From a checkpoint of a small image captioner.
Model: 4.05M parameters, 32-pixel images, encoder arch swin, encoder norm layernorm, encoder patch size [2, 2], encoder widths [48, 96, 192], decoder width 128, decoder norm rmsnorm, decoder activation swiglu.
Training: soap at rate 0.0041, batches of 256.
Data: trained on rendered made-up planets, 195000 training examples, 17.7 epochs.
Rows from block 9 of the image encoder of a small image captioner, named by matrix and row number. Rows with one number belong to one neuron. Each number is 128 + 24 x the weight over its row's rms, rounded and kept within 0 to 255. All counts start at 0. Numbers have three digits each.
After each neuron's rows are labels from the 100 images, of 14848, where the neuron reaches its largest size: "strongest on" is what is common among them; "peak on" is the class under the peak. Only what is clearly more common there than usual is listed. The data: rendered made-up planets.
# gate: MLP gate (encoder.blocks.9.mlp.gate.weight, 512x192), inputs 0-191
# fc1: MLP up (encoder.blocks.9.mlp.fc1.weight, 512x192), inputs 0-191
# fc2: MLP down (encoder.blocks.9.mlp.fc2.weight, 192x512, transposed), outputs 0-191

gate.212:104154106170154119111150087128120101118135124141123133101155107116144130126104118086112167141157111160127132104130143141145162113137119133151129113115162130072137128157123125102096144089127165174165127083144099120154111124139141145134074131153118129119142092116104087089113182145092092159140116115120129085114136122105097155090128173168117097141148129131115172152135117192114143112157097134145146131065129136141104166131107125166099146106095119127153138116154140089157129104137105089081162152127134132103110146168136117142139102127136136097139112111144096069113130104134121146
fc1.212:130140141087153147110073116134165161114095119096103138150101102119106148146175161140114147130142174140105127119171120094144152134120172105145139113096167146178130160148160117119108127157134131135140128147103125114106147106182146093178081136137100112100124167152117139135139091124139135115146140115165127158140156131134075128166150107130132134103119129155124093139136131059121112173093127137132057171130122130112136140107120141139119055141166111113099170119126120123103118147099115105099146108144111121139107113128142120191121127131150109146120114101122106111107103111128146102
fc2.212:156121142118183130129131184124114104079131170111109121104144134093104144158127131119124141144134108184125137132124127135114105156113095132119141101113170132168132158110152131087158125156142139109143138115103104112135120166109125176190105131129123104142135150144092153140168168108142069109135158174114129117129147101072149128125115099157093123130109125139092132144093135154171129098175148104088172105136125127162113125071123141138138102119122135148109113125133093109113167114168124120141151129134114089089101147099109102128094120129131125100158145142142119114140123106100071091
strongest on: full
peak on: planet

gate.365:135152165091132112118129135118127126082101119112130107170089159129111122144131139137183106128114147104125139188097112084090092171154153141129127117090089105158130118111095151114174121168117131098127103162086124124151158128126136108112164165124132126073105160141135164132102075111177149091142128156103123169130106119088141148119102107092115137130105132133133119097146138127160137113160160116124139135193181104112106155124114101149168134139125131128124143123121129120141129178116182163154117114147122119156172105118122110118111149122153090146131118103126126110162138136092148139
fc1.365:118099121141168151095145112115159144064114124109086120112148176175118100144147144126107145119139142115123160133102158121145094132155090099148139116142120159138149093127100102122165122171143130116156131138116156146082137145141177148176158108127136137106112152165148143128132105099160134123171151126110141193150139141099087111140114086086127173093089155110141102111149122099180077142115124141165115152139122161123121100110125140120156103141127147122143105128112097139068128105141111136137132111109121092123124171140152142130101111110125135115130092123114165100112079105158119142
fc2.365:179157133148159145085097145103143130108126121157145123135112118133096109105149135126127156108106130117111158145131146086182123120108094127174142160148137123200139123122134163142136112105066120123153131102129158134150126159080100156105121151093110135144143138104141059157108145087134130136119099115131137164108119145200086125133121113129157122134146119112083130139152113134140091133108120143149218143178131126124108138119108134099134133130139117122122112127107158071148088125137129129123092145127133140144136154071124152125112082118125156112152129136116107116111126102140109090
strongest on: full; cloud-covered world
peak on: planet

gate.208:180095104109159121131135176134159137147104183163089161155170135109141116112130107158159116137139146146095124086130124095149113147126105139118112141160128164109180107112175094156088081111089108118133156116117140144094095158119152152116122098118163109120102109146097122116133099119122139098128138124124172140142141161186133114088162105127123124111123171126138120147123118111115112116139127107112075117135128119120137143051148135135115113111093137157108132148133100128103147120137098113106134156112152112107118123137126133192099119140152171137117126129118138117044123105133147124
fc1.208:110132129153071122130142144136092127186130125177154134091139138098113113118132117114125091106133124161146167078112132097157133092101159144121116118159108131078135097101187130132112109094157144125105148151144129135132133091112130115141134124122109125140153106119131087138119164162120144114120162122140104077149112166150131135101106141139116129115181106134122098096140124197141130123100137126056175132115150131127123152164129132158133180134096133109139157153123128077125108134131129126138131151142127122122140136155104123034171136155136127111149139158117152155118148165127119112
fc2.208:153085160125117165108150147126120131172130152107114123123125165127112137103136115132128155189112121149141154168135122141116116153151102121125163113137162141149155141135148140081134134138110157176129123125174116108170128128127135115184112125112119114132095141119089139130116148121099130107108126158118099113170097138081112112114136094127156091104093114081139143146131120112114130094152150110162098114109099124118141106084169143122042176141127110109136151082126162104101122127146123102146154155132144134100092142138149100140112100149161144073125121123117126201159117111125133164
strongest on: full; desert world; rings
peak on: planet

gate.399:124119083135120078125141158111128122120127170192100154106136121134112136121117133161119095146160167134157166118119129090121122110146143135146140128135077117145168101098144113168106048108157124128142157141130164150120117100145150132148166122133116106055090134122150133136136139110127150132149150108114137154149110132124095135139098139112104139113140114123161078108125147132112123131114121132090154074148128131127122107172086158072165099116134153101173113133130144167091152102123099117115115152080110101134130151080136146170133163134160133090132122125141142146110132156128152116
fc1.399:170157129071121156112110106120124146158107061100123131151084077137139139138140141148129137134105127139120094116137160100165110134093163135147153143111176110111142155184128126091146164101147104114148122153119115125136117084126107130110102134126139105157150124134155138123096140140139137138132122125167091104134137096122226149104126113159153144143138114167133140145109085104107106127123106121164150168157109153127168122126124100163107165112147121124105133154116169107167144136087123119120112136147102152122128123155141138151158121140097107158104121127129074106108139124139071159
fc2.399:089087098113145134153151126155139133150173095114128142158156141131138163116139149108131097160126151130168104115128166137114146146165137112114134129106116130088120162133125120126152150148177108131134149144116127112092074143156155082153129117148140102114101115088121087147150128128163127138122110096124142132125147098164097122134117156113095085135145168141114115100097118109172153127098128100118086150119145147092160102126152085159121080112113142105139103122141151126141169111143125164113126094124119080125123109163076134188199147084152116144142153106123136090127115163133125149
strongest on: ocean world
peak on: planet

gate.4:105121155160161085127150115136117128110148113123096138111119109094085110174145140155122121113149129157150104126122100132153088114119124160088157139158139142123166142125154128138093152096142139117195142127118152134136132124152124156127156128110143123160117148177149152151170143121073144114142151110208106125133148114106146143156112171157114135102112137131147097143125105113121135117122091126124160114157152143136167087110102162117112129102129137137159120124120128124121129106118093107126123174112111129103114130122127119242093165133126132101126104120089122143064158117119121132
fc1.4:129141155103082147135092102155123114184124131138134107139105138148104142118116117130138107124096094144121187152105115109122137081121160126120139134127132134115085136127098129110109086083190116147084123147140111142145140139119161128180114115133127130108114114114086136130123138174130108177100146141150084140115115130107099110090135121141141067145140126134148116157144155184093104164131121112114175096169120112129139135185145109145113092134140153087127127140134138110117104107119139133128148124130149159132141135130131107035158100144132109129153137160136125125158090124172158090
fc2.4:041082144120102098132183132151129133156169111144190113119101121138136118128135108108106145138149133124137100157132139126161161145109111127138156079116128106155113101103097128155152144097100126123168133154133131131086110132143138095126127097133109116135125164143163077141121112122078136143121168107137160114162134159089101149125134143116124137136123169144149127137081126084126133149115108145110120134091127131087111168149128114144122210131133137121140136172133116151107095151102143116148100121121166124139150133114146134175086140108148147116130090148154167075103134149150121134
strongest on: ocean world
peak on: planet

gate.72:121153130144123125070115137171145160148132131144140136151068135125110142144143114134120117099113150114149106175112110089102105131128138089169111122134122155163156125135116131127144123144135093133109101157146164147153107106107125148149137137124084130109154170106140139182152068121080118140077137140114087144104155131159139087119110085140151141106108138104159144147138154106114075148135150109134123110176140134108120128124140118101135125133147131119169131130111104080103095116131171170143105101158122135164110156103125119087169159102114071132138160140092148151169101123120121087
fc1.72:164131123149134082132109132143116113141142127147128176153150116102133103176176126138114123152140147140154150155120091136149131146135113127127098141148101145158166163068166134120136073132134102101140154134122130109132150123097138139145109122091155169097158162124122167144135162123125146148095093136168064143138122166120101105093140145110142112146114128143151071088162120088139092135141130149123138140171123113112160075118124144110159115114103140101105113118089126150108122125138122157176095163162171120163137102132124132062088147140155129134133149117137167135140132132122129091
fc2.72:158169104103127136145124131120146118091147134155146108169103125093147150154129150149174095118089127094136177116128119108136104149143180115103117103139116118150103149169092125127120165150134200141102150101122159124121123111153098142124128133125137125095119131126134106113119119168142124136167109130171105130069167108180107097121112141118165108127127101122131144119149142162171160118121122120130118118164124133152134153098139114115181086156135099134110115123116151133084106097134112128120117090131149137167148117136110038091106131161144119105145126140139087100157146117108158095
strongest on: full; lava world; desert world
peak on: planet

gate.233:074122138110072087127134162138132128181118115120149121141168124114082154125126117150133035103145111073149137069114118131140115166102134121132102088168097138146136114123125114104097106117140120098119142145134136172128124109106137082172112129125157115134147142145132130149142154124087144135109188137133138121142124180158137158175125139114120090125104134128135120103113161100151118196101105118113081151164138125152141136117137124129145087130135147096102155157099146168126152121112142132137103171147115130136147118146151144116134127100134129117131133123105165171104151146149107126
fc1.233:114107144144122108099129187127136147092115073120136142156137118144150117178149160138123135110163164134152112180096143128130095130125110134108127103127122128149135095104091122118148126123164143089140159124104137147080144137127122126096142129108146115097113161150146151120133121089132154105101145108121146122135146139125204111156112125122123159071130125150130118130126075094139108120111110095093148134158162148141122108131137136068095153172143172155161112130096157107067138114130117112144119141117078106149098135145144122159129120125114131078109103171095162099132163120093108155
fc2.233:123137074141146152116173153106166132087137103101112136104125137130131127137116108162157188082094148124156114157117095142117160142130115122116152124110152135123123086161127132132164114112128114119164150107133098133068149127126162103092123124114124120165138103134133125122132100128087134130157110161125154113140103134112179131143071106114129181138129126163122162147119175154122100139155153137147105119126129114121165130110087115118075177165133107107068136113118143103112107114156113109108128108151079157102133113118107128202091156161136089124149141137124129139158120141158153134
strongest on: glowing rim; full; desert world; kind: lava world
peak on: planet

gate.130:135119174137079121122097144153118130190131116125105126116067132112132144145112122124119081106145176093132164142141104145122119161120143110136091121145109162195098112118144123101117087094185084134105131149119152136121106132096144092132197136135149133133139197128120159137170114092098131155074153152143077150119154151157115125108143132133144118135131121089136105126130141124099080150151148125122120111184155142129142092150157123100157162113137130126155122131139094112160131128117150165164090129117139130111115130114112123093139150116133099133142098127101160147129122131141140134
fc1.130:071092166120145108123150113103146127070136117122122075129124146152129149138104147118134149141157131181135080137130135155170098147127153116119122107116141127116117159127114157115125155112066163130172110151115083133123140108121152114134118113111126123139105133132137075121134129107123143110110133113131147126118108053133161109128091160129121157121134143131103146176100131133119099101151075092127100092106114146169104152147135126113115131140144134157130145099138188109100126110144133110109149136108126119120137148103127191187060147141128108138161123121146111099093094090107101117
fc2.130:071120099152120119131149145184129102099135165154139157106112143152081119139112116134122148143117114144149078188134083145101100131154122136123181104121161149136159108109124145104147151099129114141181145112139083152120106127116145094120155135146161146144177132130106102124133078146093132105152115137118133099186130155088181146133121118126134119121100149177112144147126120135122100124116117110123120086122138146128175146107121158148096156120133108082129104164124116159131110113136090118133147137124122152126103142099110173167108137137164102121146138117108096160170133177145102095
strongest on: full; desert world; lava world
peak on: planet

gate.469:110149138090089107121123178151133146121130117154144105160129130112098181118132117144109059093149120121147133080122128080141104119130143118126089082145142139138150158147083161107121128154162138102071187160130127124130096146132116134196106112094161150111126127124165136166161126098123140140116160149120108120136097149163119123142105110115142108129120156123156118138122129104136117167134158118117118139201131109145098129132150131115145091161144123122111142159130114172102124121125174135134098161148122116163145135132133120079143097121176112119121132160087173132105145162133152129
fc1.469:159119137104113140136107140174126107166140152131137155128120100138092143112127121157109093144126082078121175143148149156144165117150093107127187155173099136168125109111111160121112107115095125153097095133156115154158157132131096138147109112124136107153099091114092169127114102187122095126115132154092102135124126140082087147099130175121141100123137106119119133112122140166134113122104123171129138104119133129116143127168132149112165055114087131119127139142133116142121132136075129146125131123094160191114107127152122131122163104081137142102147168120155120113137122122176113109
fc2.469:112136172109073101129106138118115139182103145110163153162148128104129157146110118120135090152134138139117160121137118126174123136117128122130109086153111130158166123098116099096137141112120137124102095139149164141135122110135143141152107135145144115103111180128155109090144120140157130149092138108097148144114119117124077127107149119102115100116150128126124136113139114114123180129172134103103183140131109150173086117111156128158154129110123182128146114128128120127140135145135147137133150097154152107119127148169175114006102160124129133154102153132149142147085118088096121116
strongest on: lava world; crescent; desert world
peak on: planet

gate.113:213121121139144130163100140126126103156142196142117161121135147150167158069100125203157097158099130093133162135129109118134146127171120118155132123154076130123166128120129119133127083129150126142136105152162131131138112129116149182093116109128121132137113123125115126125147091148185112086148098144135120153134117128208101108096132134096138112163143088140120123114131117153133150094108162111120152090124140114111154130115144131130131097083098126110130132113118112169142137148112122134154115115079116110138130115101128136098135145106120137140111144156134144137088180123115167132
fc1.113:063101158114072118135133123149146091079110076111167118149123134125119121153088127113153154146155117159136120108128160163145133105148130090115109143109108101100109109116099113119169118097082116109132175129114131151111126138134144119141173158124143129139147115106168087139137122105087155174095144130120159150100110135147158081168143113130119121162091180097131148147094135127099104138154121151130114124150129106111116140116122105154133151167152130116106129144196135116095140102152140107113152138133152134150129123163122145086127098175163163140125103109146109105134100125160083120
fc2.113:112133147098166166127117129133125116137140109131128136142134119168137121104161134138123154136102139151124152116134126132084162159128157133133069129114109129139038137147137133120130143154096106103156117136111122095160106137133142192139146111153101152102096149095143103116133154128186114116091114133114115097096185136113088131075126148155150086115125115161102126118125065123116127155157094081109128120122131155087124081150122078126164102115131149134145097148169126103147150112109116136124143136128146115180175117125127135197136139112118131126104153116129107128096117137123094122
strongest on: glowing rim; rings; cloud-covered world; banded gas giant
peak on: planet

gate.298:106137133147071096106136112121144118134129134126169124132135151116093158093117151136133086109146138119150159105095116125112125127144169119141101087123137090125163141108086174109138119159147158113093172154153130125139152112134109106163130137105123148106134111138151140141147175120131146133121149127109127110148084113144114124181082155096118103112107117130157130115129152118150130131094136111120127125167127127154119139145087082136161108160113149078126143134098100183102148119150180124121121126142105138174179103163149128015139124111143122123151135117150160139151133151137111114
fc1.298:136149135135072126136090127183105128121099150145118137134112131122102144148182127141130105108128107131125220118123135094150131129136175126153134126172115133176120130145095113138111086118137134110090110159143092129159167100125158124165087140133094136125130140124124156108139166151127106140154114125130081158135114100106084140153145167123136107127120152141121113129142136163133136163067137168140130127139136102114129117155105126115177057129098117111120152130130133129138108129090113153132142118100135136118108092136159109066169117080133111115152144129159134124112098097166138087
fc2.298:193160121091100108149117087130139119158084149126155119107107113121135152145090138135159103179152128139127175105138125100139143139116120107147105113135120056153157156126104124136128094129155161096100132164126140131131132142129138163121107152114138141123131175107160103137109139139151129151101138130111135135082136132178088104136133148118131139151136125117109132118133106155137119177142112157155186157137153128112107152129126127113189060112112142102114132110129128125114134125109148142146115110131135141149159105149118107020117116108136135157104150161157122110133105111099163098
strongest on: glowing rim; full; lava world; kind: desert world
peak on: planet

gate.391:102125185126045113120116164151134128166126100123154128155128093108111144169121132139142027097126137104140177098102104145143095176136127143135094115138092125153119145126113145104116128114155103102125156160112154152128116103110146109151141120125152138119149141153133154163158155121097136147115159144133119132116132120173147118172123157119132110151121099131141102129114160131118108166105120126138153141138148135141135108122147116120148091116138127128151110136104131110165151118093142175172087143128130125137150098119125136030118151072117095136124132119102142149102136137142121111
fc1.391:075108157157138115094141121103123121082141086120117124124110125126135096197135140129152187124123179161129106175108118115121094165145121163091124134102130137111096136090139119115171146140145114091181139123103137144102128098110176098103153148111095143113133147149131122133164154113100154125127141098146165104131123122092169115141136102131110125106147129121133121111115141075087101147132121105142093130121137159140129134089138101110107150146164132165140117114146146077139168113138102117140113169132131131164138123114115121201058139119128130123120123135118121125121118171086099145
fc2.391:143114099160137156101180142107138115076162098128103132137098171139106107130135130134113171111095132107116095163136109154089135125145107139130175140122156164104125121159143149094147135139140077142154166133152091148108128152130148076111126116121104148138131126126107168142132085132101109082150108160134116139169099149103176118136116097130138124123114103139147124152114156108106097093090152137124077092122123120119146124142132144100071164161136100119093138143117109121123127130112079125112133153126083166126101115111122148226126125156137111107139107132116139137145112153110098136
strongest on: glowing rim; full; desert world
peak on: planet

gate.80:130127132161132118148140149160084105161110150122150133150167141098129118146092110131146095107137105106139178089137135123145096128133126118161114134146119142103141132111142137161139130114126126138105063148128101121161129109150160177160095126151110140167141074103125182116163136175131114142120118129126152097147083149178113134126149179164147082119087095131122123139126142106147123136113130134123090099125121131110168141093150132166108032131130136122106149150132170125144101116130127130126118135132124149122133113116143127175128124077126176128119134128137136167082083135164108101
fc1.80:120140145121052100146144147128165146136132121147117149126188142100072157130138121154140107110130135098107155105155141113131144130135125106184117126127135130121164140101134130137116119072109097119136129153137142125145150097129137058182088122106123154109105070125129107162151148140128126165076144115112157106124158152161100122163115157138143069110133140144174132138146158127108096160100109125135103122122094127127125108124092136129149120128121158103146127132121110142133140099095176148138078158118108128138134127100111161089090140107165158128131152105145165148140137164162104100
fc2.80:186126164119106134135095105128105177166107165102138117113131104106087144109098130138122127162102104119105151157138142133164157107107147118144116125120113127155147105121123109177128112120118144151090117120138151131187131119132130141190135132128118104145121082117125135149114143118158116139108130120155115132114144135175067146152114157126123138123131125128131131131143102127147129114109123163172160156150113108132151124143118151114147055109115147114113144108139136135138152089134129158140122115118099125085118105139108130006108086090151112173135127162122116137110130100126119071
strongest on: lava world; half lit
peak on: planet

gate.435:107085126094159130107134101106140133123152129109128111131108090148148105148131124115125225130125112149114085161143130142136115120112120145133166136115168138151099119153167117125140173111118156136137116087114104106124127128116113131098114099112149092158146103140128070126107160133093113151134111112153149063114140152116155134099168129165141136117113131123114151144110125117121139132159111128160093152078107153131124140144134135139071169144143127102127130131132142091126135095133115092109102153162135139085115156140099129236069118128121134153122132117113090122125123126122107149
fc1.435:142169106105142132139090153163129134120091139125124149117115161144139139101090142143134073119117161095129160112129118119119137127134099086114123116104156154156150129112160112135148101158108083132126144129149171138105088148153186120175149141151151134087102169108095145141122071119118146147128126114137102189125140127148068104110167074122117151146110144109139096131137176092120100183142139173116107107160132102098144128125145138117155089119156108125104113136137100138126123147139122132169145124124181144148135142123123136098176120161124115085136141150122150102094105110152124100
fc2.435:107142107133129157195115125137129096138122114153128151136155125177133130143137136119120161095093158066144094106095121116120167141096151130156129130116084124049164114122134134155164108094149122093139145159098112136103105133084120162091140125139127140119158101119129095135143159112147135108119136126092145111122146110185218101125139117155111121162117142170101134117125123141131112184116138157099151104146136138123155169110119089122113089110136149115128106174125127106150133148114125123120117144155108144143157138102107171145161145110115094124142150125139158089139148156142130112
strongest on: ocean world
peak on: planet

gate.101:125126128117121135143097131147109171114064131116144148129113124141175111099125123159134154151168103117107118098148121122171157092119125096099136150083157139146106120143163135139111158103095141155101096113138117108152118144106157140170081141167156123154154096120114120115114112134080107123115113158133126124113160163123065136080105112147144108128133173117086178131096101093095165149201109119131125122122142118106143140078139147139131138118122118129077158148158128129144107144147127108124172143147176141101123129140140121187099107150141121150131129133159108114107093126163138111
fc1.101:119132153110118153109129185143111114120128110127110101156072108137109127165102146136122107115127186108154092168091124091091101119137093148111134110098124129121137150138139093083181112126145117161156177110133144138102100141158141073124141128135080138081141201143093099155147118106129144135094130130154085129147102132108199177135135115112125138152112130132165116101126159123152065120123101126121117137158115142123135133161147121129077199128137137127129106141112110125106126154128098146139141115141128100165145144134116130107117125154142128132139115124084110140157121148139147124
fc2.101:139115167138128159152106138145158115107132125125125133136119106106099139128146117150158103084104116099124137180112107091115138132168133161110134117132131173061108109118152163136118115141154126111146166113152135120147118129138168125144121152100144143135113124108069178118116118152130096139147140156133096147078148159169171080092101096144157088115114120141127140165112148154172139162130168098117130114139141090155140132114165154134084111132102123112115146134108118096138115118111092149116093129147090180106146113116128095115184113120136107076143143144103154141160165119147089131
strongest on: ocean world
peak on: ring

gate.382:157136131153175205095113091136122118089120139135118169104125140145154117122130122097119221154120104137110111193127145101116120090149105099137139181113163143121095141140131098162117126131131103130152095115133166108141107161131133178135117117110080172121123108119140086089136095146135105149121078123136121124110112111105043111085117100146131095115164127131124178146132114138136127151171134113125162102076137132120141136094164138141097119140127110146140142115120108092126119125143111108121126108120169124096102134120131127142108119152133140154118133132151119127144129097121119116
fc1.382:156131119075145145143091129165105099152119170126174144142119123101123135062087113135123101175119089118141147083139124111138150080148110099109120101146099126157148140124138139151108107128110145158082140128141143114171127133131097159139090136156117138159106111100117149109118125148144139117105113133109125096142077104122070121119143137139137108141138096126107136142131165151135189156180168134109124133140102079111155156144134130144128084098124098114097167116126112125131122157138131140128098142132191160140164152120098100115186074156143134133103134147142100105124117123144135120
fc2.382:112168095152157164130160163143145072105135112108134128118067140119107135134127104152180140123077135102127114151110116098136131124117108123127175142132126133124109089158127118159141108115146134137143138107096075127143136134111107113109122120110151125167138120129101115142109116125118113100153103155160106114160133132102194108128084097136143183168094119130098173142144174178134100117136132137148137094169154090121151174138108107104095179164149130112132129148113144126103098118141115108147147143125068148139142128091085143165106112164121113105137134152121116111153167149131143135
strongest on: ocean world
peak on: planet

gate.161:165090146119146131170099112140110124150166132140122146130149116144100097084174133153096122132073100126093206126117113167129132127155138137154151111194110110149095140107160101125113107122145093131125152149148128136144139129114139116127131124155132147116091107107118159120148110181157091164145126127119123129137119157131077140096136127136143101133144099093111151155138127137123148144144095147105193101105109148110132164151091128102141123078088092121132156114157118140136139138127142114168140166082120143099109118123084116126130106062150105105115127101161095122092151121129128116
fc1.161:061079173106126109111146166121148143113172137125133107112120110116104128133160157130102117147175143156150156100124165131146129114110135100115138112101140110173144119121117153121112168112124129091122092163127103145068135188142120136164141109122184114123140089147137105139165096120101154104103179141121138129139143149136119147156107160127115117096133113138127117121104108086139126098116106143126134108157143135133125100169101132106106143173146160141184163174136141142079139088122150137143110145120121136153136130149132135145087137104135140085120117122116171096073111133152107166
fc2.161:108076168096109107132117142160079132163127147152134140130118106155145129126121145099113136147155127186105115131148140150126133134101108150112098115139113114139122130091112112138131153126098112157115110141142143131144091134152155117116134137158124099129112159102137081118145132125129155118061107109134162118167148151111103136124162159147154119126148164126136117099140069062103153150154118097102144160124147163107110125157150122131111163108133170137150137162125129121177162177114162165133108125108138118155153142116146152179056160099112157152116116120121169115072121147133110147
strongest on: glowing rim; banded gas giant; cloud-covered world
peak on: planet

gate.197:084181095131092117138206129118124099138167133113154091130117126111166115146123107101171129104138161136143086118132118153098115139125137130139120158135139109087076153102100126144138126132159118165104108067131161134119087109124085090108167130144130099093167178122129099110137105132114167137124166113129108136121071133153151140184132118103126142143108163084145132117131149126145136105121145177179051117132106138133141131147136106137087150173120149119107120101132159122125125146112125137137137120151138092107137146151100136135138149145116141148129140150118133139154140124116147163
fc1.197:094146119094103158133176101116138137106168106139160108136110139117122110195174135078110133092145146134165051127109129134139138132101096151132124128140152092114131105099103139133130181175149139137128116094122138149093121125136112055127172136145133105093122186134138127096129088124141180101138158096134092162119122118152154154188109091095125171100118151106117127100106115116159130080119157156146120132144143120137124115138124123108131143140112114123141120125134151154113111156134150100139129098115120097110131108161150117104166156131146134101142104145121129158141161123120134164
fc2.197:145124116134083121081152152122141144132127105097147127087111168116109133116118108149109108117156124134140144121134136111153146121137090122142170118123164146138146100118137129150133112100173162130104145104149132132088144110108137095161094148119137105137126088156110152119123117105125124159138143179169150141168112142103110133137117094107129185144088129116137159138118128175156086120128168151156127130181139116161140088130151173132125178145110093110121126089107149166097106112173114109180129153103109128086123147129133124098102114160129133095166146130121114112151073116136201109
strongest on: full; cracked ice world
peak on: planet

gate.396:133134124098173175121105124149118141066086111108112136135123112125140118138162128139124189122139088139101115131136116137160150106154132128129158146113161132119063143167139111107095152110123122127121129110123106107096157137112131161148098132142149151127143100136095135081099135134102073118145099149135102123114157144073100131104139114159154115140123152130109166157104107088089140160184091121151138127105131132121116159112138154131099145133155102156095171123142128128137105113116099114126186132141147142085101122147130106216116107151145161134133101123140096091119117114121090140
fc1.396:127178132098125149125125085151122112099101091136119120114106093120171140113136148132159225104121079168110121131133110131162147093142190104142150151136166121134105123134116126120111139104158114135124113148149083119149141149138088168132092142116133139140167104109117140079108168149100094121168111139139112109102120106080145108130135127122097101173110142127124163148108106122110150176171133121142129121130114113133138169142108127166082106122140098105086165127142152117162124134117116112096152171161124148107120108136119111148151091146111132147136107146153110118165097116138112106
fc2.396:179131123120146079109148120100134167096138168120118091123050126107125109168097108115128161161122106151121148151105133138182092123091124115128151149141136085250144127128109147108111106136138148126123091148144136130131179151119113149136125145162172090123104126153144162116105093105125158137114129123145119121135091136124100135151114128109126167101110123123132137115128115143126124072175108129130099143118117130149118156103132164103112142117148130151107162113111131098122120174166165116118124115116124159126112128126140110111085118113124137124119091127142108130175138132102168133
strongest on: ocean world
peak on: planet

gate.111:115127131118177085143152104089117119097172115149115128151163115138115113104130149134126150187102123167092081118155103137124123142089101120110154135118137149121110134118171154155131128127073104132145138078112129138129089112149110116096178130165177087138102110137140111142103113133143174099147115084150116120107108161171140135097174140139138140115139137154134131109134113088135133092162145143112123127111138121112132138144110133127093163080137120121125138131148134142154127161130096107146125144121179157113134163132089129183100128154144166133113128122125095090064137151074108118
fc1.111:135109138137106123121204128095118125154133099095117124146134128119135088144128125163116077144153137119130100114150125115141121147123125129127120137127107100101147102110155147112129164091140170118149140143177149135110118167127078110075163114113148144142148146145172121138152138129132175120129168098118136119123153149152209121165103115136138112106169123141128134138096125129172134074136136094080113132103091127152120123104121132113110176127134159102148098122112144116120122152119168128103104163150101123159112147147084117075135159127118131138109120104081161133170179150124094160
fc2.111:176141134143126148115111121117122111095095126122159153094112166095119126135105136107133094130121140114128166147126121100142090133131092122165176118125146125142154110134126150121113060111130185110134113147142144116151171122123100171128134145117118141143103094128108162113115114111130111175125136182113119127096095134153127116145082083114134173167079130097128153137147136189168086105114154138146196135121145105161137123111123106136147133185144124130095124105081115141143119113151157092147092114135078145119136122095157101122115110141117116115137118122128147120156078097153147112
strongest on: ocean world
peak on: planet

gate.493:113156150116106149119081104147125104133088133137149147148130137145155136116138093095135226163137052129129135148108127121144142092156132117148123126086153133158073122131131125127097130130121125156159119150124112115170147126139128169129102137143127178128124100123130145081124129171125091123124072126123105139107127109121087077096097135140120141128137147137149145139148098172109130184180113109136150124106109117106099174134161150144101106153118107139141165152148096121122123112112129118117166125156110122101092123143122126078120097172160151135131130119128090095155106118134142122
fc1.493:140128100148104093144156135128127146136167152151111126092138143126121094156136092112147131130135124129130107104151137131103121117112123140141125124146095112174135094094134141140110144126091143127085125114114163158116095163109122103082159107141162148119132172122161100193110122139170123129111140102096132117112116153161123138162114122110127145074172102126131114116151139132126157091141170136116111156105184182145100127096112149113163162132066169098143135113137155158118089125153176095116113124134170124165114137132130151126097138115100114163110147100136173150146200135116126127
fc2.493:128118147116118119175122107153092137154172141185142109185141104181135139120134143085130099153126147145142126103126141151116149123113117101111101112144102106139147136114129088139132166133087106123109104130139150146157067103152163123133159112219100142104149122134156097159121144121120131146122146081153117093124151125089112138128159172148124096131150150134135067077112120085109136144122087128136083106116172145106106151128144125152142121080155159141139122121164137136146167125108149139115107151095164144177139166128135137136122148114138126163132126127137146127116139157120127149
strongest on: full; cracked ice world; banded gas giant
peak on: planet